Weights of a small contrastive image-text model.
Model: 1.9M parameters, 64-pixel images, encoder arch repvgg, encoder norm batchnorm, encoder activation relu, encoder depths [2, 4, 2], encoder widths [48, 80, 144], text encoder width 128, text encoder layers 6, text encoder norm layernorm, text encoder activation squared_relu.
Training: soap at rate 0.0023, 10000 steps, batches of 256.
Data: trained on drawn small creatures on textured ground, 101725 training examples.
Rows from block 3 of the image encoder of a small contrastive image-text model, named by matrix and row number. Rows with one number belong to one channel. Each number is 128 + 24 x the weight over its row's rms, rounded and kept within 0 to 255. All counts start at 0.
After each channel's rows are labels from the 100 images, of 14848, where the channel reaches its highest value: "top examples" is what is common among them. Only what is clearly more common there than usual is listed. The data: drawn small creatures on textured ground.
# c3: 3x3 conv (encoder.blocks.3.c3.weight, 80x80x3x3, each kernel summed), inputs 0-79
# c1: pointwise conv (encoder.blocks.3.c1.weight, 80x80x1x1), inputs 0-79

c3.60 [143 157 150 128 142 141 145 133 153 133 146  84 135 162 155 156 105  91 134 111 163 134 129 124  86 119  67 164 104 111 107 143 135 103 138 136 129 118 150 171 164 149 140 148 101 129 167 156 150 129 178 132  98 142 101 129 143 144 139 140  87 116 149 110 140  96  44 137 134 114 129 123 123 122 132 112 146 141 115 128]
c1.60 [148 178 148 154 108 121 158 132 200 129 145 115 139 128 134 152 101 140 125  99 143 121  99 100 113 144  84 135 119 139 149 139 134  99 166 156 136  94 141 161 148 147 142 110 106 120 155 140 131 125 149  99 111 138 120 161 158 141  89 116  75 101 127 109 137 102  70 156 120  96 127 138 115 106 129  97 161 143 102 127]
top examples: striped; small; blue

c3.70 [116 148 129 125 130 105 119  95 142  93 129 100 125 158 119 120 118 149 113 162 133 131 108 113 138 153 123 135 104 127 103 144 186 191 107 138 138 140 136 104 153  82 153 107 114 149 114 124 127 132 129 108 145 132 112  89 112 108  54  98 129 125 128 118 124 125 151 148 122  99  90 171 126 145  85 130  77 139 124  77]
c1.70 [126 103 119 124 148 103 133 115 137  89 108  66 110 135 111 122 142 143 121 117  98 121 117 110 161 137 125 151 110 128 109 103 146 179 102 125 146 117 121  99 164  83 127 113 106 134 120 117 106 125 151 137 143 138 110 117 129 113  73  90 134 112 116 149 155 109 121 113 151  82  53 166 101 127 107 148 107 174 116 102]
top examples: white; dotted

c3.50 [142 132 134 113 131 171 161 158 119 134 124 134 115 125 152 134 152  82 157 127 145 111 143 156 137  93 145 139  97 182  97  67 124 142 104 133 111 117 147 144 118 187 151 131 130  69 135 113 135 112  99 103 150 103 163 125 141 158 135 162 120 117 178  95 136 130 110 106 119 116 113 140 152 110  85 137 100 113 132 143]
c1.50 [129 172 112 139 113 180 143 134 163 128 138 164  96 103 113 126 146  84 162 134 147 112 146 108 112 102 125 102 143 137 143  88 143 110 122 139 113 165 112 128 120 154 126 145 107 114 151 105 107  99  27 129 133 120 121 138 131 163 119 144 142 152 145 112 160 139 134 142 127 149 100 135 100 124  92 104 107 160 154 109]
top examples: plain; orange; red

c3.67 [112 119 115  99  97 152 114 112  99 149 120 129 120 113 179 124 123  95 146 104 109 140 140 123 151  90 122 120  98 122 109  77 117 135 119 107 112 170 103 124  97 154 135  79 123 155 123  76 123 112 103 172 115 130 128 124 113 146 102 156 123 112 139  94 159 129 111 111  91 124 100 165 146 145 106 150 176 120 108 180]
c1.67 [125 106 132  85 105 151  94 124 100 155 112 104 159 117 118 131 137  97 153 112 104 145 112 119 131  98 120 112 113 108 138  93 109 135 107 110 152 127 106 132 119 148 115  99 148 123 139  91 120 166 107 184  96 112 107  85 146 156 118 111  77  94 139  87 127 111 114  80 168 113  94  98 105 137 128 134 168 105 102 129]
top examples: scaly; yellow

c3.28 [135 130 135 107 140 123  90 132 129 163 120  90 127 103 128  86 151  82  76 145 143 103 111 150 135 139 122 109  53 126 155 106 176 120 144 160 111 132 100 164 150 138 120 166 170 115  93 118 129 107 112 160  88 137 135 133 112 143 146 120 121 150 142 109 105 114 107 150 151 115 115 135  82 116 103 125 127  98  98 118]
c1.28 [117 105 115  99 125 143  99 176 104 134  93  98 120 109 143 114 147  93 142 137 121 108 121 139 106 135 136 133  48 127 110 127 151 115 168 147 101 144 100 135 153 122 124 129 155 110 128 115 106 126 168 176 105 119 122 118 129 166 123 167 102 128 139  98 104 126 115 146 174 107 131 139  82 130 138 153 114 104  86  80]
top examples: white; crab

c3.15 [131 132 107 115 104 132 150 135 144 114 145  96 137 142 153  94 159 104 122  98 110 122 115 131 121 118 142 158 143  90 123 149 122 125 139  87 116  89 116 146 135  81 135  91 168 116 162 133 117  86 105 110 113 135 112  84 104 138  48  78 119 128 136 124 131 105 155 122 106 116 152 167 138 123  99 171 109 158 151 136]
c1.15 [138 119 144 118 114 145 133 107 142 142 117 103 160 102 169  69 122 129 143  80 104 125 117 153 137 105 134 120 134 120 108 136 106  70 148  92 101 100 138  96 121  98 138 100 166 114 163  89 131 115 121 148 148 130 128 100  68 113  77  98 132 125 147 145 132 104 138 116 100  84 155 144 106 138 122 158 116 120 144 101]
top examples: yellow; orange

c3.72 [118 107 114 102 138 112 120 123 137  99 126 129 132  95 121 131  95 111 116 124 126 114 146 146 128 102 148 142 139 101 115 166 100 102  93 158 107 118 126 118 135 128 171 153 122 166 177 109 124 161  96 131 165 144 135 133  80 145  98 145 129 119 123 133  90 126  73 109 155 113 160 120  61 178 102 129 142 138 177 145]
c1.72 [127 124 117 116 148 134 145  95 130 127 136 102 151 101 156 133 107 109 107 179 153 110 122  94 117  94 116 166 111 115 133 117 144 111 111 120 101 119 132 156 135 197 160 175 109 112 132 142 115 158 150 111 125 151 124 136 112 128 135 126 180 132 111 119  99 180  74 129 126  91 131 145  64 160 105 149 127 123 147 123]
top examples: orange; yellow

c3.31 [145 120 141 101 158 133 153 107 142 124 187 106 106 143  86  82 117 116 107 156 128 128 121 145 118  97 127 112 119 121 142  58 115 127 115 155 108 166  62 177 125 132 150 151 150 139 122 147 162 125 131 153 115 146 151 116  87 105  95 131 136 127 103 107 114 112 136 105 155 143 101 157  94 146 131 106 132 108 145 145]
c1.31 [110 144 132 147 150  84  92 102 185 111 130 119 145 129 127 166 138 186 123 106 146 150 114 127 111 163 138 109 139 120 152  69 137  99 154 141 142 128  88 135 124  90 152 142 127 134 128 150 102 146 109 140  98 129 113 132 124 152 116 120 193 111  90 137 124 136 117 126 188 125  99 133  77 136 110 140 145 110 125 126]
top examples: striped; yellow; orange

c3.25 [136 101 173 126 167 131 154 138  90  84 138 146  96 136 132 114 122  92 114 121 164  89  87 156 122  61 150 140 119 144 120 119 164 144 130 151 127 161 145 137 134 157 117 117 130 109 113 146 137 145 123  77 156 125 139 147 152 118 115 135  84 149 111 105  90 131 106 121 122 152 179 135 129 115 137  69 143 116 141 121]
c1.25 [129  93 127 106 159 116 145 113  91 122 107 146 150 136 116 103 135 126 103 141 137  95 107  73 103  54 132 170 151 151 127 133 130 107  74 110 143 183 134 126 136 129 113 129 100 121 103 145 150 134 130 104 123 117 133 100 167 116 109 107  77  97 129 113 158 110 148 140  94 131 152 136  84 140 112 129 121 137 166 138]
top examples: dotted; orange

c3.23 [117 127 113 144 135  84 104 126 140 149 130 110 129 129 122 104 113  95 130 118 137 127 103 168 125 133 142 118 150 126 152 107 172 122 112 106 107 160  95 128 150 120 112 127 149  76 123  88  93 118  96  90 119 133 125 122 223 130 130 169 148 125 121 142 108 130 170 106 143  84 111 113 134 105 144 143  73 128 120 144]
c1.23 [115 145 156 127 118  90  93 129 155 157 108 100 109 108 118 102 130 121 151  70 137 128 106  81 140 147 146 154 183 113 131  96 166  98 117 151 111 101  94 153 162 122 131 120 129 134 139 109 104 151 124 129 100 147 137 162 215 146 143 143 145 128 110 129 122 115 107 132 122  89 109 129 120 120 122 135  84 111 145 126]
top examples: spider; black

c3.68 [133 141 126 118 120 166 124 145 139 124 124 106 136 135 143  90 115 114 159 150  93  86 123 117 140 123 161  70 178 128 138 173 119 134  98 155 141  95 119 124  81 142 138 169 138  96 114 124  84 141 141 136 111 126 145 138 118 145 131 157 159 142 128 121 133 132  91 111 101 123  63 143 123 153 106 126 157  63 149 131]
c1.68 [105 163  97 156 100 110 117 138 148 139 146  93 148 121  85 117 131 144 149 113 130 103 100 118  90 136 159  76 157 126 141 152 120 102 121 132 149 111 101 132 125 115 127 133 122 118 132 102  91 144 133 153 130 124 120 132 130 161 107 126 138 128 100 109 129 143 107 155  36 117  86  98 124 155 155 105 171  81 130 111]
top examples: striped; pink; orange

c3.17 [133  88 118 107 135  85 157 144 119 114 111 105 112 120 118 128 133 105 134 170 131 119 115 145 126 106 134  69 137 144 143 175 123 134 112 169 112 124 101 120 135 124 110 167 134  88 143 141  98 147  76 104 146 135 105 101 101 129 146 100  57 113 151 118  77 146 140 109 144 141  83 147 155 138 145 133 110  96 117 129]
c1.17 [126  99  80 103  97  91 150 126 101 111 132 127 125 151 129 134 119  62 144 159 128  98 114 118 159 145 115  97 132 161 174 141 119 123 132 111 144 123 114  99 114 109 127 129 147  92 150 132  77 143  82 119 122 115 123 161 103 145 140  98  77 122 105  95  83 141 119 119 127 134  81 109 128 127 153 112 141  86 133 110]
top examples: scaly; blue; red

c3.43 [129 153 140 126 129 142 113 119 135  92 109 139 113 128 127 100 176 118 165 137 139 102 136 119 143 145 125 127 144 176 157 157 131 185 117 142 124 194 153 170 112 110 141  88 137 162 124 152 118 153 139 122  96 118 104 134 152  97  57 101 166 103 139  99 138 140 112 107 100  95 119 144 133 140 150 105 134 133 115 145]
c1.43 [117 178 140 134 142 152 136 120 174 101 139 149 115 134 122 120 170 155 158 153 129 117 131 127 128 121 116 113 152 151 181 177 144 179 109 133 156 162 127 182 111  91 146  59 163 142 125 110 141 131 133 120 145 126 135 161 132 137 125  88 166  95 130 143 145 122 117 117 109  94 127 136 116 163 138 138 121 100 135 106]
top examples: yellow; white; spider

c3.35 [126  78 183 123 122 168 162 110 143 133 121 137 141 121 153 103 154 108 133 116 133 131 118  84 129 168 160 108 132 120 122 105 116 121 123 145 126 140  53 134 125 106 184 142 129 149 122 114 124 100 148  97  85 135 129  89 130 117 114 180 156 128 113 104 110 114 123 131 169 130  83 137 133 130 101 138 137  85 118 142]
c1.35 [133  73 128 127 127 148 132 122 140 119 171 133 122 143 137 112 117 121 107 124 128 129 132 119 140 152 134 108 133 133 110 106 119 105 134  72 106 143  72 140 108  93 198 138 113 153 116 129 130 104 141 108  88 138 133  93 121  86  96 182 185 120  96 108 112  95 138 165 160 129  84 138 116 144 129 120 117 104 124 118]
top examples: striped; orange; yellow

c3.66 [134 154 108  98 122 177 125 119 144 129 129 116 136 124 148 124 157 127 120 152 144 103 141 163 146 119 178 107 156  90  89 129 123 127  96  90 171 115 104 152 154 162 119 121 122  99 140 121 148  82 146 134 109 124 172 140 108 146 164 121 126  84  96 116  84 115  85 140  97 146 133 122 171 132 112 152 106 144 168 115]
c1.66 [147 171  99 108 168 107 149 137 150 145  98 125 113 149 169  85 129 163 130 146 172 110 106  97 125 181 142 110 136 124 139 103 140 108 127 142 130 135 134 109 144 137  65 104 123  90 137 155 116 129 119 106 125 131 161 111 119 136 116 120 137 126 152 144 132 102  52 122 171 149 115  83 111 133 123 127 134 135 165 136]
top examples: spotted; orange; red

c3.13 [130 139 116 125 119  85 129 135 125 131 124 122 115 102 130 136  87 165  83 151 118  99 143 110 107 166 114 110 134 140 126 174 163 129  76 143 140  95 143 112 128 184 125 142  22 103 131 114 135 112 121 112 107 153 122 140 114 122 152 110 125  95 135 117 103 105 121 122 123 130 133 115  86 115 100 163 118 125 123 142]
c1.13 [132 118 118 138 105 103 145 151 141  97 118 141 133  41 129 137 104 157 145 109 112 105 143 123 117 128 122 132 124 146 149 121  98 131 106 115 115 107 111  92 127 129 119 137  15 114 147 154 123 130 132  84  84 137 131 123 114 127 132 117 144  97 115 131 110 134  78 111 119 122 139 110 102  95 118 142 113 109 107 115]
top examples: striped; yellow; orange

c3.14 [108 122 109 124 133 123 126 104 113 178 116 120 154 128  86 143 203 122 104 141 119 140  96  65 118 100 128 134  74  85 159 100 120 123 153 148 107  92 109 130  96 117 120 153  77 123 142 142 122 140 122 140 163 139 137 124 123 136 152 134 107 128 146  98 158 132  88 159 142 129 157 130 147 150 126 129 125 108 107 166]
c1.14 [125 111 121 108 106 123  89 122 113 141 137 153 121 125  47 142 162 119  96 136 119 134 126 100 138 132 121 154 125  81 113  92 124 103 155  83  92 103 125 125 108 141  92 126  68  92 132 124 123 108 123 100 172 132  91 110 102  96 136 151 113 105 123 138 133 130  81 150 132 134 155 143 163 147 113 102 136 105 133 104]
top examples: orange; yellow; starfish

c3.33 [118  94 148 101 189 116 126 136 136 141 101 124 108 149 153 168 120 109 169 154 122 113  87  86 137 133 101 155  86 101 155 169 144 149 133 168 142 156  98 136  90  84 150 121 154 119  76 118 117 119 141 114 105 156 130 120 163 156 150 118 115 154 119 141 138 117 147 135 114 146 127 160 145 152  88 149 122 109 126 142]
c1.33 [101  73 129  85 156 122 139 149  89 123 105 119 114 144 149 164 154 117 108 118 109 131 145  88 123 138 125 180 131 125 109 118 134  80 185 117 152 128 124  82 107 125 138 105  99 145 115 180 126 153 121 146 106 109 125  95 133 157 127  96 104 123 117 137 144 164 113 149 111 112 175 158 115 139 117 140 114 168 120 151]
top examples: dotted; small

c3.37 [129  90 147  99 154 159 140 135  90  65 136 147 132 137 114 126 121 172 134  96 123 110 164 105  68  99 118 128 133 147 135 128 101 108 115 156 104 104 118 147 129 142 122 138 181 136 127 172 130 108  97  83 113  86 173 108 125 120  95 107  94 143 109 158 129 145 107 103 124 126 145 145 117 130 140 136 144 138 167 134]
c1.37 [126  92 127 105 152 125 125 146  76 114 125 154 137 103 129 111 121 165 109 100 133 124 110  93  77 113 143 143 152 133 143 140 112 115 133 152 116  53 100 127 126 144  89  95 123 150 126 142 146 174 149 115  72  99 144 137 147 107  90 123  68 139 121 115  99 152 110 133 134 102 118 144 109 155 143 146 155 125 145 145]
top examples: spotted; yellow; orange

c3.51 [121 105 111 121 120 112 105 142 101 159 134 149 121 106 137 108 127 114 121 154 116 100 135 130 143 109 157  95  98 115 128 134 197 129 121 111 130 128 128 166 139 127 152 140 130  53 114  81 108 161 121  65 153 124 114 151  78 120 114 117 112 128 143  88 156 110 137 130 132  92 127 110 184 107 144 131 148 115 136 101]
c1.51 [114 107 110 102 120 123 123 186 102 132 137 174  99 148 150 120 128 126 124  97 112 113 118  86 124 116 133  95 112 123 134 136 147 140 110 121 116 122  95 161 149 120 129 141 101  91  94  99 126 138 120  34 133  93  99 138  83 111 123 110  89 107 130 105 142 108 106 120  92 111 127 148 154 105 146 132 165 105 131 148]
top examples: scaly; white

c3.0 [ 63 134 163 119 150 129 133 139 120 138 112 108 130 151 123 129 157  86 133 133 138 120 127 118 166  92 130  99  93 132 167 129 101 140 124 142 102 135 117 136  86 112 119 149 122 160 115 112 149 152 111 149 122 107 133 152  84 139 106 161 121 165 172 139 146 114 158 141 115 115 105 153 179 171  67 155 110 146 141 107]
c1.0 [ 46 146 125 132 102 134 138 159 111 155  97 112 113 147 110 161 117 133 125 128 131 133  95 148 194 151 124 106 118 128 162 130 138 172 130 125  90 137 120 152 100 124 131 136 153 168 123 102  93 127 126 118  95 119 155 173  95 143  73 143 127 158 136 124 114 120 145 120 108 115 116 136 174 143  93 113 128 117 108 135]
top examples: yellow; orange; beetle

c3.48 [143  89 141 118 156 139 142 155  98 119 115 154  90 116 109 129 134 154  98 137 117 100 107 108 120 131 128 156 117 180 142 159 149 110 108 134 136 202 129 146 125 109  96 134 119 105  94 178  98 124 136 104 105 135  92 123 149 128 144 139 102 152 108 139 157 158 136 122 114  99 184 132 107 134 126  96  76 162 132 143]
c1.48 [136 106 180 120 164 136 154 163 112 104 129 172 122 122 119 123 163 152  98 135 126 111  92 102 118 140 140 174 130 142 110 134 142 122  94 173 130 149 133 146 120 121 105 132 136 111  92 139  35 145 130 110 107 117 123 137 140 104 145 121 101 120 117  97 144 140 131  94 106 127 163 135 103 139 140 123 123 192 107 139]
top examples: dotted; orange; yellow

c3.49 [122 112 112 161 122  99 103 116 181 138  84 131 131 119 102 117 144 159 135 114 132 139  91 129 189 102 118 112 154 124 170 143  95 145 127  86 105 159 159 156  95  99  94 127 179 124 121 141  85  73 115 122 125 119 129 148 110 125 127  89 134 111 151  97 108 130 116 104 106 144 127 143 135 140 118 143 162 144 127 162]
c1.49 [125 143  82 172 116 138 112 149 192 165 111 148 125 133 152 124 137 120  97 101 121 115  99  89 109  58 131  99 149 121 122 147 110 109 154 121 143 136  94 107 119 152 115 147 123 138 132 120 103  62 118 147 136  91 124 144 127 162 105 111 139 139 138 110 149 154 117 114 151 103 120 148 127 155 171 104 131  87 139 136]
top examples: striped; yellow; orange

c3.7 [156 117 174 101 127 170 140  73 148 113 120 112 140 109 130 156 113  93 153 134 148 130 138 101  92  95 155 136 186 115 101 122 158  96 136 139 140 124 160 149 152 121  86  85 157  89  79 114 116 151 137 115 105 139 107 116 113 127 108 147 120 107 113 131 109 155 141 106 138 149 132 125 152 156 135 141 140 137 178  97]
c1.7 [125 101 134  83 135 195 132  35 160  97  94 136 118 110 138 125 125 118 133  95 129 108 108 122 129 126 139 148 120 125 128 139  85 116 110 143 115 173 111 131 132  95  90 100 144 112 115 116 157 104 123 137 129 132 127  87 131 144 106 145 111 106 121 134  99  99 162 112 133 131 136 143 171 134 112 161 145 121 166  98]
top examples: green; dotted

c3.79 [121 106 164 127 148 172 139 150 100 136 130  94 109 128 147 164 174 125 133 118 126 113 131 136 116 134 122 118 130 137 137 120 140 130 110 136 111 126 173 130 128 124  92 122  94 152  89 121 169 118 182 138 117 123 138 117 150 120  99 157  80  71 138 131 172 142 156 103 125  98 208 120 102 131 110 128 160 143 117 106]
c1.79 [133 113 113 144 101 120 137 158 116 123 100 103 104 120 150 107 126  88 127 143 160 120 137 135 116 123 126 165 143 100 121 137 122 150 135 125 142 130 146 102 123 118 120 105  98 124 165 117  75 127 151 143 108 146 109  78 117 143 108 133 121 123 198 165 162 155 133 161 162 120  95 144 148 146 146 149  68 126 147  60]
top examples: dotted; orange; butterfly

c3.63 [ 14 139 133 143 123 135 129 132 118 134 136 177 142 152 124  97 132 119 126 144 129 141 121 134 105 127  96 130 131 131 122 110 137 144  92 130 102 107  98 158 101 147 119 116  90 131 105 120 118 136 125 121 106 147 108 141 132  70 113 115 150 117 123  80 142 108  98 117 154 142 133 140 132 120 124 120 164 104  72  87]
c1.63 [ 24 129 128 138 107 150 126 173 139 124 134 166 125 127 156 132 125 128 117 135 128 109  97 111 125 129 144 141 159 143 117 131 129 120 110 117 118 105 129 120  77 138 126 117  94 146 133 119 133 111 151 159 130 141 135 118 129  89 118 165 131 121 148  59 122 128  75 132 158 133 126 111 104  85 137 155 110 131  84 102]
top examples: brown; yellow

c3.58 [124 122 186 127 120 171 112  89 131 138 148  95 146  93  93 116 117 117  98 108 139 108 149 161 151 142 113 136 142 167 123 129  83 112 111 126 119 144 150 134  91  85  90  98 116 150 136 147 154 140 134  78 128 142 117 104 153 123 139 117 130 154 155 140 154 136 123 121 110 135 127 187 196 152 131 136 156 127 148 129]
c1.58 [144 129 167 157 121 163 119 135 129 143 118  96 114 118 137 126 107 150 116  92 134 142 125 174 139  92 140 169 132 126  91 151  65 118 160 138 120 113 134 118 126 100  89  95 128 131 127 145 130 112 127 134 134 109 142 107 142 122  66 114 125 161  87 137 164 125 114 127 142  82 135 104 162 119  59 107 107 140 158 142]
top examples: white; plain

c3.55 [104 142 171 125  88 135 105 126 125 105 143 139 121 148 152 134 170 121 125 116 139 104 138 111 115 181 190 116 153 157 137  91 115 118 140  98 116 102 125 118 154 151 132 108 122 112 106 137 146 158 109 115 111 131 104  65 170 128 140 101 106 160 136 135 113 144  64 130 138 153 131 127 130 137 156 137 170  90 161 120]
c1.55 [152 123 130 160 104 128 112  99 136 105 132 142 122 132 155 120 142  92 140 117 123  89  94 111 130 159 196 106 153 157 135 115 128  84 166 138 155 106 132 125 127 158 118 104 119 126 141 164 125 139 102 129 114 128 114  55 138 140 148 172 108 124 144 150 113 141  47 138 135 129 106  98 107 143 142 107 119 117 122 149]
top examples: red; striped; orange

c3.39 [114 129 159 104  92 153 160 135 142 132 125 133 141 115 120 107 143 100 167 131 152 122  99 125 129 133 133  94 134 154 133 126 119 138 123 148 129 160 139  47  86 132 122  96 115 178 150 141 135 157 105 161  78 109  87 165 111 122 107 152 113 141 102  84 136 139 131 147 154 179 117 130 143 130  98 131 169 119 127 145]
c1.39 [106 132 114 121 139 112 148 135 136 184  96 136 103 116 102  69 127  92 108 119 154  98  84 150 109  98 106 125 135  99 108 115 120 103 104 155 119 169 155  57 125 134 117 151 121 128 110 141 138 128 110 132 109 138 122 108  75 136 185 150  96 123 115 142 107 133 167 135 147 121 114 110 150 120 158  95 109 114 124 143]
top examples: beetle

c3.11 [132 132 138 131 144 124  90  90 146 112 129 168 123 116 114 105 189 151 149 121 131 150 151 168 161  93 148 138 114 123 102 123  80 124 109 114 133 194 113 165 119 104 139 152  93 169 124 184 141 134 125 131 116 128 150 114  80 146 114 141 138 147 144  84 145  96 161 122 135 134 148 131  99 160 129 139 149 133 135 114]
c1.11 [120 120 159 154 118 115  88  83 130  99 172  86 106 102 162 114 164 138 128 132 115 166 159 135 145 105 133 139 111  79 124 116  82 133 150 120 117 149 142 128  99  88 126 129 110 184  86 127 146 120 143 121 153 122 134 148  81 137 115  97 133 121 143 102 102 123 170 123 131 183 108 110 125 125 155 125 154 123 148 122]
top examples: spider; jellyfish; white

c3.46 [143 118 128 113 111 129 121 168 110 146  88 101 117 156 135 116 170  60 159 113 135 157 107 145 100 138 144 114 209 151 153 144 133  93 118 134 139  97 121 120 120 122 141 135 141 157  99 122 117 105 134 130 115 149 184  93 105 126 111  86 120 107 131 139 102 124 115  93 143 140  96 160 124 126 143 155 159 110 152 119]
c1.46 [119  86  99  99 114  87 133 147  81 149  94  83 130 158 123 127  99 134 119 120 150 151 111 132 136 137 152 105 155 139 165 170 130  82 155 101 164  89 138 105 117 120 120 113 147 118  72 109 108 123 121 106 123 121 151 101 115 153 104  94  95 149 103 118  91 129 144 149 142 118 139 171  83 130 162 128 137 132 135 129]
top examples: plain; yellow; orange

c3.77 [138 128 135  96 114  97  95 132 129 106 112  72 116 117 121 135 140 134 120 150 128 107 155 161  83 154 127 140 154 142 164 138 109 129 136  88 138 112 135 127 114  99 128 136 113 140 114 117 154 173 161  83 126 122 138 108 136 128 142 176 113 121 221 129 194 148 164 115 125 134 131 137 109 123 116 143 129 111 127  99]
c1.77 [134 122 189 117 140 157 107 137 151 160 132 104 132 154 129 127 109 133 163 108  87 131 120  89 109 100 127 123 139 118 126 130 120 141 147 164 132 109 181 135 121 153 152 156 114 124  99 125 165  84 139 109 117  95 125 143 149 144 123 137 109  96  76 130  68 124 130 127 135 109 163 133 128 129 148 123 164  67 125  82]
top examples: dotted; orange

c3.18 [123 126 108 120 137 137 130 113 110 115 105  97 126 118  99 143 124 157  69 145 107  94 167 179 116 108 102 108 137 137 148 121 116 161 114 127 120  70 102 176 136 145 135 170  93 142 126 124 138  84 113  99  98 118 138 133 115 128 137 144 135 116 125 159  77 139 145 123 112 145 139 185 140 116 115  79  95 141 155 146]
c1.18 [142 101 107 110 113 124 105 161 123 132 104 106 152 127 118 147 102 173  68 118 125 116 197 162 171 130 127 143 158 152 157 137 104 147 120 127 124 109 137 122 132  96 142 116 116 141 119 148 119  93 135 137  95 137 156 103 137 121  98  99 119 107  86 143  84 150 119 115 163 142 117 191 104 107 126  91 124 101 119 126]
top examples: plain; crab

c3.22 [ 83 114 147 122 145 122 125  76  92 121 122 136 161 126  73  98 116 142 137 134 126  95 102 173 109  94 150 159 118 122 117 131 104 129 102 163 160 150 133 152 120  99 112 171 105  95 114 130 126 170 109 135 120  95 108 142 117 155  93 108  95 132 131 139 141 112 185 104 130  91 141 129 138 154 100  98 117 153 138 120]
c1.22 [106 146 113 117 132 134 165 126 155  95 161 118  89 138 105 108 111 136 117 122 135  98  64 123 120 142 142 138  94 119 119 124 135 138 123 129 143 104 117 137 151 119 112 122 108 103 143  85 150 149 156 132 193 116  93 158 109 133 151 104 131 120 160 126  77 137  68 109 127 110 131 139 203 134 134 110 163 145 129 121]
top examples: beetle; yellow

c3.59 [141 133 100 110 152 161 127 120  80 113 118 122 109 136 131 107 103 133 124 150 131  93 152 143 148 130  82 113 181 151 126 146 131 115 121 126 161  98 153 130 140 143 153 116 125 143 132 131  99 108 145 107  75  97 153 136  64 124 143  78 123  98 127 161 150 135 105 135 143 135 126 159  77 120 186 113 141 126 169 124]
c1.59 [129  91 120 144 146 142 160 125 100 113 158 105 106  94 146  78  89 125 137 138 108  70 128 141 146 152 110 123 155 150 164 133 139 125 138 159 147  94 129 123 135 128 109 145  90 160 128 123 150 122 164 120  91 118 148 149 117 161 127  37 106 117 123 132 151 121 119 131 135 133 132 136  91 150 152 145 160 129 167 137]
top examples: yellow; butterfly

c3.1 [139 141 111 203 147 143  97 124 158 120 107 136 123 112 118 132 128 150 149 148  93 132 110 120 123  80 129 113 141 137 118 116 139 108 118 122 114 133 202 138 123 130 150 173 134 135 114 173  97  89  72 133  99 140  60 147 124 132 129 112 113 139 125 118  96 161 130 142 119 113 143 180 120 120 109 128 122 145 149 132]
c1.1 [135  97 126 237 134 129 144 142 161 122 112 142 120 124 116 117 141 156 123 114  92 122 120 143 140 103 133 133 131 119 117 129 124 142 111 126 135 132 193 127 129  82 154 159 117 121 143 145  73 134 103 120 110 146  80 167 127 119 124  96  89 123 102 110  94 145 153 125 132  98 151 143 123 118 109 120 101 119 138 151]
top examples: striped; orange

c3.65 [133 109 127 117 117 161 121 133 149 118 139 101 142 100 111  95 135 121 132 149 119  92 116 112 127 115 144 133 102 148 140 131 134 162 120 151 152 154  94 147 107 114 140 138 125 171  94  99 130 135 140 186  82 121 151 168 169 150  80 127 160  89 117 107 160  71 109 141 114 125 110 125  76 124 112 103 154 123  89 155]
c1.65 [151 131 150 114 137 167 121 121 142 151 131  99 131 142 174 156 127 141 159 161 126 121 136 128 115 151 128 103 104 167 112 148 142 147 130 125 134 139 115 129 117 169 150 125  99 152 103 110 104 155 119 151 105 155 152 164 192 138 115 124 161 108 124  89 142  60  72 139 133 104 113 126 158 130 152 119 167 119  95 159]
top examples: red

c3.78 [115 171 160 121 123 126  75 136 154 111 111 113 102  84 163 134 109  78 165 128 113 121  73 162 119 137 133 132 108 135 108 169 121 159 133 134 142 144 146 157 114 158 110 142  98 141  71 100 158 102 162 162 103 162 132 114 142 112 112 156 127 109 132 131 158 102 110 108 154 138 139 130 155 141 135 151 106 137 149 150]
c1.78 [ 91 196 134 133 103 119 110 153 180 120 139 156 136  87 112 147 155 129 146 128 141 160 117 102 165 162 120 128 106 133 144 131 124 102 156 145 141 119 146 122  84 128 133 141 132 131 102 136 172 139 139 141 118 148 117 140 135  96  96 165 187 102  99 100 150 150  88 133 107 127 139  83 118 134 144 121 170 131  95 129]
top examples: green; striped; dotted